python train.py --model="multi-label image tagger" --dataset="small renderings of single solids in any pose" --train_examples=395000 --horizontal_flip=false --mlp_ratio=4 --qk_norm=false --parallel_block=false --patch_size=[4, 4] --conv_stem=false --layers=12 --residual_init="scaled_by_depth" --max_steps=14200
Rows from block 6, named by matrix and row number. Rows with one number belong to one attention dimension. Each number is 200 + 20 x the weight over its row's rms, rounded and kept within 0 to 999. All counts start at 0. After the name is the row's rms in percent of the matrix's.
# q: attention query (model.blocks.6.attn.q.weight, 256x256), inputs 172-255
# k: attention key (model.blocks.6.attn.k.weight, 256x256), inputs 172-255
q.39,103,183,192,214,227,200,148,202,204,209,177,194,238,199,217,205,198,192,204,211,235,226,228,183,224,172,200,182,206,182,223,206,213,210,190,208,208,229,215,211,214,243,188,212,194,197,208,200,186,184,209,225,216,176,170,198,192,186,189,180,203,171,229,221,193,204,189,201,164,196,224,196,221,208,215,189,188,182,184,200,195,207,243,161,203
q.40,091,237,199,227,155,199,182,189,200,223,199,224,215,199,182,199,186,237,204,202,158,217,205,173,207,211,170,219,212,201,228,177,185,212,248,210,202,171,190,200,190,191,236,176,187,201,183,198,216,190,216,208,206,188,205,204,192,226,174,174,200,191,158,167,202,145,226,212,207,231,185,224,204,219,186,199,182,237,206,232,200,174,212,194,221
q.41,076,193,235,208,149,177,234,205,196,185,237,219,188,221,184,177,183,208,194,220,170,182,187,186,216,190,199,216,236,224,219,198,183,186,202,215,219,170,209,206,219,200,214,202,187,180,202,196,227,253,208,202,216,193,190,205,189,226,214,198,162,197,170,165,200,174,214,207,201,210,186,206,184,238,192,179,186,232,251,190,162,200,216,195,209
q.42,081,175,215,185,180,180,198,198,199,164,215,202,179,214,185,181,184,180,202,228,232,190,192,228,227,213,228,210,213,236,229,198,187,152,193,225,257,197,199,183,226,207,156,214,202,195,206,190,209,237,221,205,221,214,184,207,211,217,218,212,162,218,184,170,191,184,204,168,186,207,165,191,191,201,208,211,202,217,243,185,182,199,199,198,196
q.43,072,181,193,207,176,169,174,189,201,193,211,208,184,198,211,205,201,189,219,205,220,214,198,185,208,181,227,204,242,215,255,189,191,179,203,199,219,192,207,195,210,226,196,174,212,206,213,187,210,204,222,183,215,226,152,205,205,247,201,175,172,203,157,211,176,174,207,193,193,217,178,184,208,224,217,188,202,212,255,192,141,207,226,182,221
q.44,083,202,193,211,179,177,208,219,207,191,208,223,190,194,161,219,211,211,200,221,203,177,183,201,207,218,184,168,192,186,186,189,208,195,220,186,182,196,205,163,164,174,212,214,217,205,215,192,187,178,192,214,196,214,227,169,188,218,223,210,207,201,195,260,176,194,198,184,221,220,186,188,218,197,226,202,206,181,190,223,215,200,163,246,204
q.45,077,147,190,179,214,182,217,200,188,192,203,188,189,172,219,224,233,165,209,192,219,207,220,202,185,210,223,209,210,216,199,191,208,208,165,179,216,215,222,211,203,182,188,214,220,215,230,196,195,197,203,198,184,213,175,184,206,220,222,201,210,187,191,256,160,210,190,192,209,184,202,166,196,178,209,213,240,189,184,171,210,216,160,220,195
q.46,119,155,194,168,232,187,212,216,206,170,212,178,178,187,220,208,216,156,195,196,240,187,197,226,189,184,228,173,194,193,170,224,221,189,151,183,196,226,214,190,208,219,175,227,223,208,219,202,180,207,181,194,197,211,187,195,211,197,237,219,199,203,238,244,185,255,173,187,197,175,210,171,203,186,214,199,214,161,211,167,193,226,187,205,181
q.47,098,192,214,191,162,200,258,212,205,200,233,214,199,201,188,191,195,200,192,205,153,174,217,203,205,211,190,206,200,211,171,199,188,211,181,180,211,174,213,180,193,156,244,211,195,201,201,196,197,223,191,185,168,194,243,223,192,209,226,205,210,216,172,198,202,204,226,213,218,201,189,209,177,187,162,210,193,215,191,187,208,197,162,236,187
q.48,126,209,216,218,194,203,194,206,210,185,208,228,194,196,164,189,200,210,190,213,213,198,172,179,199,208,177,190,212,194,215,192,177,183,242,205,173,195,187,174,177,180,213,183,206,186,220,190,175,189,199,218,213,217,192,182,182,197,175,219,190,211,200,224,192,175,193,179,216,236,188,191,208,219,202,203,208,214,194,221,201,206,213,222,238
q.49,098,231,204,191,182,223,240,211,195,207,222,215,211,196,195,189,226,211,182,189,139,180,203,207,200,201,176,198,184,184,164,198,188,219,198,177,182,196,203,185,190,162,237,210,203,210,205,202,187,194,172,189,173,194,252,201,185,172,211,209,229,191,200,197,218,203,223,225,218,215,205,212,200,193,171,196,183,208,159,200,227,187,166,242,187
q.50,087,178,187,200,238,217,168,183,183,216,194,182,189,173,235,208,213,193,219,175,222,235,185,203,170,182,227,205,235,192,220,193,217,201,198,176,166,214,207,200,224,200,192,170,233,213,196,193,168,180,195,198,208,227,178,196,220,234,182,177,205,177,194,235,190,225,190,194,191,202,182,196,208,193,194,195,229,199,194,194,205,199,211,176,249
q.51,123,202,213,218,195,200,199,219,221,181,207,232,195,193,165,191,205,201,181,215,221,189,182,180,209,214,176,179,201,191,205,198,182,186,225,205,173,204,188,172,171,182,217,204,205,184,227,189,173,185,193,222,211,213,193,178,173,193,184,219,195,216,215,242,190,184,192,176,216,232,203,182,209,216,216,203,206,198,194,222,201,211,209,231,228
q.52,086,130,205,169,222,187,218,209,190,185,209,187,201,185,224,221,215,136,198,196,224,200,220,201,201,197,225,217,209,218,201,216,208,202,140,199,229,204,220,208,220,207,186,224,193,210,222,208,193,220,200,200,198,199,164,197,205,205,230,217,200,194,205,220,167,218,189,190,199,184,217,175,195,180,202,219,225,184,197,153,195,220,192,194,182
q.53,095,164,189,188,197,190,223,201,189,198,217,199,182,178,200,219,214,192,221,196,194,194,192,219,179,219,220,198,214,202,177,200,210,200,186,164,184,200,211,175,200,166,205,196,230,227,202,197,191,192,207,194,176,213,218,194,217,243,229,187,210,198,182,262,170,223,201,190,222,190,173,186,201,176,191,205,240,192,190,186,225,207,165,218,213
q.54,101,223,202,201,189,216,201,180,189,222,193,193,213,219,213,190,180,215,208,193,163,213,224,191,200,201,197,241,207,216,220,197,195,218,207,216,219,188,193,239,221,208,201,184,174,196,168,205,240,221,218,188,199,183,201,232,205,198,185,180,194,195,169,127,226,179,222,231,188,190,195,225,180,207,176,202,183,228,207,198,197,181,219,165,192
q.55,099,175,203,182,203,195,219,191,187,207,196,180,209,206,239,210,197,180,206,192,185,203,239,195,203,195,216,230,203,220,200,211,207,217,162,204,232,202,215,236,219,216,194,212,185,199,190,211,225,224,208,186,187,181,192,219,210,203,217,188,203,185,194,164,201,212,206,227,192,169,217,201,188,188,193,203,202,199,211,175,195,200,189,178,165
q.56,100,197,203,218,202,192,191,218,203,192,191,206,222,226,179,208,184,201,190,231,199,181,239,195,245,198,196,167,186,179,190,215,197,217,188,213,218,224,203,212,205,219,172,222,171,193,201,194,217,222,181,212,201,164,230,223,181,177,215,200,189,172,234,206,219,202,207,219,185,185,227,205,203,192,226,179,182,191,196,200,197,211,196,208,162
q.57,088,199,209,216,158,187,209,216,223,203,206,214,220,210,152,213,167,204,184,224,190,198,237,172,225,216,163,204,179,178,211,207,192,214,209,233,238,163,198,192,175,192,236,195,156,191,190,201,222,215,200,221,197,159,216,216,187,191,188,217,207,227,197,191,186,165,212,210,192,223,216,209,189,211,184,226,169,223,207,221,197,186,221,210,204
k.39,089,216,242,209,219,214,197,229,225,168,185,185,210,195,196,183,200,203,227,187,234,192,201,155,177,248,174,238,189,231,204,195,178,187,177,206,197,219,178,194,190,195,195,180,207,178,217,190,204,185,209,196,193,205,189,178,193,220,206,186,202,205,195,169,189,159,205,230,231,152,208,213,204,199,224,217,230,214,199,207,214,191,209,190,188
k.40,088,183,217,201,197,209,195,223,204,216,211,206,221,195,245,196,208,200,167,207,194,210,190,205,217,183,211,186,206,212,194,222,238,148,223,214,189,201,200,190,161,201,185,199,197,233,182,202,182,197,219,204,164,205,223,231,237,217,188,206,229,183,184,188,202,206,220,178,181,207,158,200,212,163,196,228,207,189,216,211,234,185,197,163,200
k.41,076,208,188,187,181,201,187,203,174,232,234,222,179,197,258,214,215,215,222,215,182,204,197,182,225,161,207,180,209,205,169,192,228,182,256,177,184,206,219,198,197,185,178,234,202,242,200,199,199,207,183,193,191,196,175,198,203,205,189,199,222,210,181,204,210,206,215,174,192,225,199,209,197,187,214,190,182,198,206,206,165,199,199,173,198
k.42,082,202,186,195,189,179,170,209,196,216,209,203,188,202,225,224,197,229,257,208,199,221,176,170,187,217,175,190,208,190,196,168,240,241,264,166,190,221,198,205,211,184,180,247,199,205,208,208,212,225,194,209,203,194,168,183,190,201,208,191,197,204,191,201,245,184,191,176,197,209,215,199,184,213,232,181,197,203,217,209,150,200,195,208,198
k.43,077,201,200,216,188,196,177,231,234,225,197,212,204,197,249,206,224,176,222,199,224,197,176,155,205,190,202,187,218,219,208,207,242,190,255,158,181,203,202,201,183,200,187,217,200,225,208,195,225,205,198,165,201,197,169,201,194,216,187,198,231,240,183,218,181,162,203,212,209,203,206,187,175,207,204,173,212,201,215,204,190,196,201,157,201
k.44,082,153,196,189,166,176,187,195,177,170,225,195,183,226,178,195,178,206,200,197,220,184,143,239,188,209,186,200,211,227,170,218,188,169,178,208,188,179,206,193,192,194,229,220,200,175,195,195,194,198,190,236,223,178,193,218,217,193,192,230,183,184,219,193,187,196,176,160,187,231,181,177,225,188,195,222,201,175,205,193,209,195,192,217,210
k.45,077,210,189,231,199,182,192,212,224,203,208,187,170,220,175,206,193,198,235,172,234,170,235,182,178,200,197,180,233,165,202,180,204,228,222,178,199,212,217,206,221,215,186,225,188,176,202,203,254,189,188,202,216,177,195,144,161,226,184,201,202,232,182,221,196,182,165,196,203,197,229,171,155,228,199,176,194,191,215,178,169,195,217,215,212
k.46,110,222,176,199,195,187,199,188,201,183,194,191,169,206,156,202,190,187,230,183,225,188,204,208,177,211,180,201,204,176,207,181,169,236,205,180,210,198,199,210,225,205,214,217,207,170,214,192,217,195,169,198,247,196,164,168,146,191,197,200,184,227,206,218,199,179,171,205,227,195,247,192,175,246,204,158,194,209,176,188,166,201,198,233,206
k.47,094,198,180,189,180,197,208,194,172,207,252,197,182,214,180,205,183,223,204,195,196,171,230,238,218,156,220,163,205,180,168,189,179,184,234,206,211,205,229,193,196,181,184,229,197,218,202,197,195,183,186,214,203,209,206,214,200,196,172,222,215,208,166,217,224,225,207,161,191,240,191,196,187,200,187,189,174,193,179,175,177,206,199,226,215
k.48,111,170,213,180,174,188,171,206,173,188,217,209,190,232,211,206,187,198,201,207,206,193,102,228,210,195,215,206,213,244,185,215,212,162,174,206,157,189,185,189,191,190,230,203,206,200,210,188,200,213,189,233,202,176,198,213,234,190,200,223,200,181,247,191,191,206,190,191,183,209,182,190,250,169,206,234,213,183,191,186,221,198,178,189,207
k.49,090,189,204,182,175,206,225,176,163,190,230,202,204,206,183,178,188,215,151,217,182,181,217,248,220,168,221,186,205,206,170,217,180,162,171,230,222,184,226,184,200,185,200,208,206,197,189,191,175,186,187,218,216,223,242,234,219,171,192,231,210,187,202,217,220,234,204,185,196,236,183,216,208,187,164,211,176,186,174,181,204,214,209,230,206
k.50,087,222,211,208,206,215,215,215,246,192,194,200,233,188,188,187,223,150,188,185,219,178,182,176,202,172,222,195,215,195,234,228,224,204,191,205,186,201,194,188,211,224,211,194,203,199,212,199,220,205,194,167,207,192,206,192,199,222,193,213,202,220,207,225,160,166,183,257,217,173,191,188,183,222,179,170,216,210,196,186,240,219,207,166,216
k.51,110,168,215,181,165,186,170,204,168,178,215,203,182,233,206,205,186,203,207,210,211,195,109,232,205,208,201,213,211,251,183,209,202,162,170,206,163,189,193,190,193,182,229,204,204,189,210,184,199,209,187,236,210,176,186,210,224,183,198,228,197,188,246,195,190,200,184,189,193,213,190,193,247,179,211,231,214,185,188,188,211,197,178,203,205
k.52,085,234,198,209,211,192,190,210,230,198,202,193,182,213,182,221,202,192,242,181,228,196,237,180,182,217,199,189,208,166,211,162,194,236,215,177,205,226,204,216,217,211,180,216,187,189,208,202,224,199,187,199,202,198,176,139,148,209,191,194,208,243,182,202,212,183,179,211,205,188,241,181,164,236,210,176,194,200,198,180,159,194,207,219,201
k.53,083,189,178,200,186,183,208,208,209,184,222,199,207,219,157,198,189,188,207,165,223,162,194,225,192,175,207,171,225,168,198,204,199,211,208,205,196,194,219,196,202,212,211,240,197,180,203,208,218,202,187,205,230,185,197,181,186,212,185,218,189,205,191,220,177,189,167,184,206,222,195,158,183,232,176,168,198,201,198,168,209,211,223,206,230
k.54,089,229,197,215,236,227,224,207,220,236,186,198,230,167,228,206,216,209,188,206,175,216,277,160,207,184,215,190,185,172,216,197,210,219,231,197,217,219,204,205,190,211,165,181,196,232,189,216,192,197,228,176,163,230,220,202,200,218,205,172,215,200,164,193,216,214,238,209,195,188,192,217,173,198,197,187,194,209,218,216,200,207,213,182,189
k.55,090,226,192,223,234,211,220,202,225,223,190,199,202,181,199,201,214,203,208,186,198,206,301,176,192,202,199,187,190,155,218,176,195,229,231,190,222,222,212,218,210,207,167,202,192,213,189,209,204,184,205,174,181,223,206,182,163,212,198,179,212,220,152,195,220,203,210,204,211,193,224,206,147,222,201,173,186,211,208,204,177,200,213,209,196
k.56,094,189,204,198,206,192,201,182,162,182,197,173,190,200,194,202,195,259,224,212,207,211,239,179,179,240,170,230,183,213,169,179,148,213,175,205,212,206,205,199,204,198,179,196,198,201,202,206,191,192,201,233,192,204,219,204,197,178,226,199,188,188,183,163,233,207,205,172,220,188,214,224,203,191,220,213,206,217,193,214,176,195,190,243,192
k.57,090,173,218,194,203,190,176,222,166,189,227,192,179,239,209,224,170,217,218,206,203,205,198,235,211,220,196,210,197,216,186,182,207,163,186,208,196,216,190,186,177,194,188,195,201,226,214,183,187,198,219,238,164,207,199,194,212,214,193,218,227,189,188,159,224,215,204,166,172,206,188,194,237,160,220,255,212,184,198,194,215,180,174,206,194